config.toml
model = "self-supervised image encoder"
dataset = "small renderings of single solids in any pose"
train_examples = 395000
image_size = 32
color_jitter = 0.6
method = "byol"
stem = "single"
projector_hidden = 1024
residual_init = "scaled_by_depth"
optimizer = "muon"
nesterov = true
adamw_weight_decay_other_params = 0.01
Rows from block 5 of a small self-supervised image encoder, named by matrix and row number. Rows with one number belong to one channel. Each number is 500 + 50 x the weight over its row's rms, rounded and kept within 0 to 999. All counts start at 0. Numbers have three digits each. After the name is the row's rms in percent of the matrix's.
After each channel's rows are labels from the 100 images, of 14976, where the channel reaches its highest value: "responds to" is what is common among them. Only what is clearly more common there than usual is listed. The data: small renderings of single solids in any pose.
# convs1: grouped (12 groups) 3x3 conv (model.blocks.5.convs.1.weight, 192x16x3x3, each kernel summed), inputs within the group 0-15
# convs2: expand pointwise conv (model.blocks.5.convs.2.weight, 192x192x1x1, transposed), outputs 0-47

convs1.35 050:552553434461536512485533469474400475522526607467
convs2.35 091:400507455469530507551456531529536431481512509545465494498582455525467473515556577491545496486473527482487401478429501491621471496552531565421493
responds to: checkered; dotted

convs1.114 081:518577555555584411514522505489479476487430430468
convs2.114 088:543632543523512486460493506443509482608636578498514500426476561540510491608543524568524402554508479566468620535443474522538458532644501497426453
responds to: glossy

convs1.123 059:507541470535566432442408573499490500427515541553
convs2.123 087:492558556509513459533634562478470469537541502491461503628453538455476530443459413437497510539468545553493518541477481523534457553482559434472498
responds to: glossy

convs1.127 041:529431438509501540556472528553419534568443535432
convs2.127 097:408483520455498498529479474511552482556534496487498461434484499471498520494493316439547482474488561526413517530444507572554642456506533447602540
responds to: bumpy ball

convs1.120 047:493434493490466578491556446474423501562483605516
convs2.120 093:411473436588458592465408478648580530487493495455593528418548571487544546472489451493518512449537498501459454501413521472586481449507543482551516
responds to: metallic

convs1.116 065:565493540504563404502593486483498471524401485483
convs2.116 095:481429413419530522441381514438475479585475500547458504547545500479474491441490490506525472456585576511491470508507557534455450540499508497484432
responds to: glossy

convs1.60 095:499481574470458552552483526481472485376568551466
convs2.60 098:500400495467547424324573520527527454537434513511444442489531537511460547469455524526603484535564537471412489501429478484509501440572433496448466
responds to: metallic

convs1.187 100:515511520425518553453437475493519507418563487611
convs2.187 096:508483418385439466551599591531537487524416443450550470510690535523495489434405477424546513450582541530489499507533502514440497514512551551514496
responds to: blue

convs1.96 072:481547463471412489472569464513493561622460499486
convs2.96 096:469575500544484445510457485487472502425427484516534471479542492477470427546556482509567491452563486551380481411522547466495490466498413423534601
responds to: purple

convs1.52 069:615505426421524552498534512497450525465441548489
convs2.52 097:493541458470596458403499438482514629466488512507552540471474544479527578485566469533448529485480482578517448486569517424575505460362471548470491
responds to: metallic

convs1.44 057:522488467486458558564457395474519566501558433553
convs2.44 103:531499422466558452533412570539506456414464490484487475491447420544555580503536513473448497494394437572510542476499485485465487478638469508552501
responds to: dotted; blue

convs1.184 075:559513422401496489476431567496560571481538498501
convs2.184 094:472515465482504540550557502508516493561441525430466486500524526550504475466631560597578482504391466566498495524480521549464531550510516478467346
responds to: blue

convs1.97 082:571522521462506570486464399488483487576556423482
convs2.97 090:482511390549452527517542534498443519531416565536556420513498439495459446569521545585452588489446482479560541497522509410545439508430475413521538
responds to: teal

convs1.73 106:408512542537502540480454587575548463450463491442
convs2.73 102:504479522505506528537581532601457542589614485470504456530476579536517455487477524536480602505521484390546507500494480498402428555460524443537461
responds to: glossy

convs1.38 068:501467483493442473518580571485603535444497487415
convs2.38 093:515466559531510558494522594473497578499517431516505493498459477510478453515493481488455443498438446503457431511504544464519423527584415456460510
responds to: blue

convs1.124 082:505395506490457509473551422477592516498509589508
convs2.124 110:496438426431496533491435445584518580487488501410576550450553475469524511407536431553515459484516387489454508510560508556496448531518550456507540
responds to: sphere

convs1.126 059:518518540623561522468489476416488452515455433521
convs2.126 112:478465466558477562419564460438532584475547563593483550405481408429557488587441451582512482506381495503384447491466493501536430488439531456513508
responds to: glossy

convs1.39 052:557541467492427533571455431559455489532429562512
convs2.39 101:497490412517468515491428522532504562440371498574484549498576449574458543540631516405438557439458442545489478499438490544488554472523544625602447
responds to: blue; dotted

convs1.54 201:455570453530562416501595483508457569487490467460
convs2.54 109:502505551478606353561511576426478512493533479477553578544520497538494442510504557538524505490503544501446496516477499502563550446443486494483452
responds to: metallic

convs1.12 053:450448495568447526486479461544516550418509614492
convs2.12 089:463486421439551565492494401511480512550545541477498518513424511481599506502444491524453521480461511537510541501525535483480482459545509480489492
responds to: metallic; yellow

convs1.58 101:513551508531391424511606521475488526461473546471
convs2.58 097:451427477490689416523426499503449561487512532496483402554480498500501604528406546567527479497537549540494528545522578507494507519417462494449516
responds to: metallic

convs1.129 115:498396485525436464525474517459568483523484562600
convs2.129 095:500579486513510507543535475559508402473487477556448505449475521486483479515556472502525528500448511515553466467385527494497614561525472455521480
responds to: dotted

convs1.37 105:581450452460517487562471614534435498462461514499
convs2.37 100:552510495524491443485539502496479510456492459549513421465564470543400492466543447504444585473473428485516514444543470476460594589476471443594534
responds to: yellow

convs1.41 063:508414456533487559439428576536439497513543562514
convs2.41 102:383487545520495486523498463525539564374492461525445475492506503435475521507529423463530436494561527513533540449460501541458521494648546549530545
responds to: dotted

convs1.113 063:508468495419523457423544488508469490522500542636
convs2.113 095:371520433588548553476537495398459483508523562501524512523660555455479472447517396439453545522448502541483437540508491466535494478509519434548478
responds to: glossy

convs1.43 148:504428550506588439552476457475519570429467482558
convs2.43 097:500583494532497583418403524502550457520577478493574495542449549536496547546413460442533516603427536504573482588489526449448508536561511446538656
responds to: blue

convs1.33 106:496445548461595403565524488487498509426473551527
convs2.33 084:494505490512480597462581597511474494542528534508538549438508444566495473476519453473503531645493485530490520394477553460502596521533578507597704
responds to: blue

convs1.20 091:472504555538503487470489484578384455572501560446
convs2.20 093:557478559449413598526574500467474532578501514583447540489498485490473456530464525487527439550504443531494522513441488512506488499552485549481545
responds to: metallic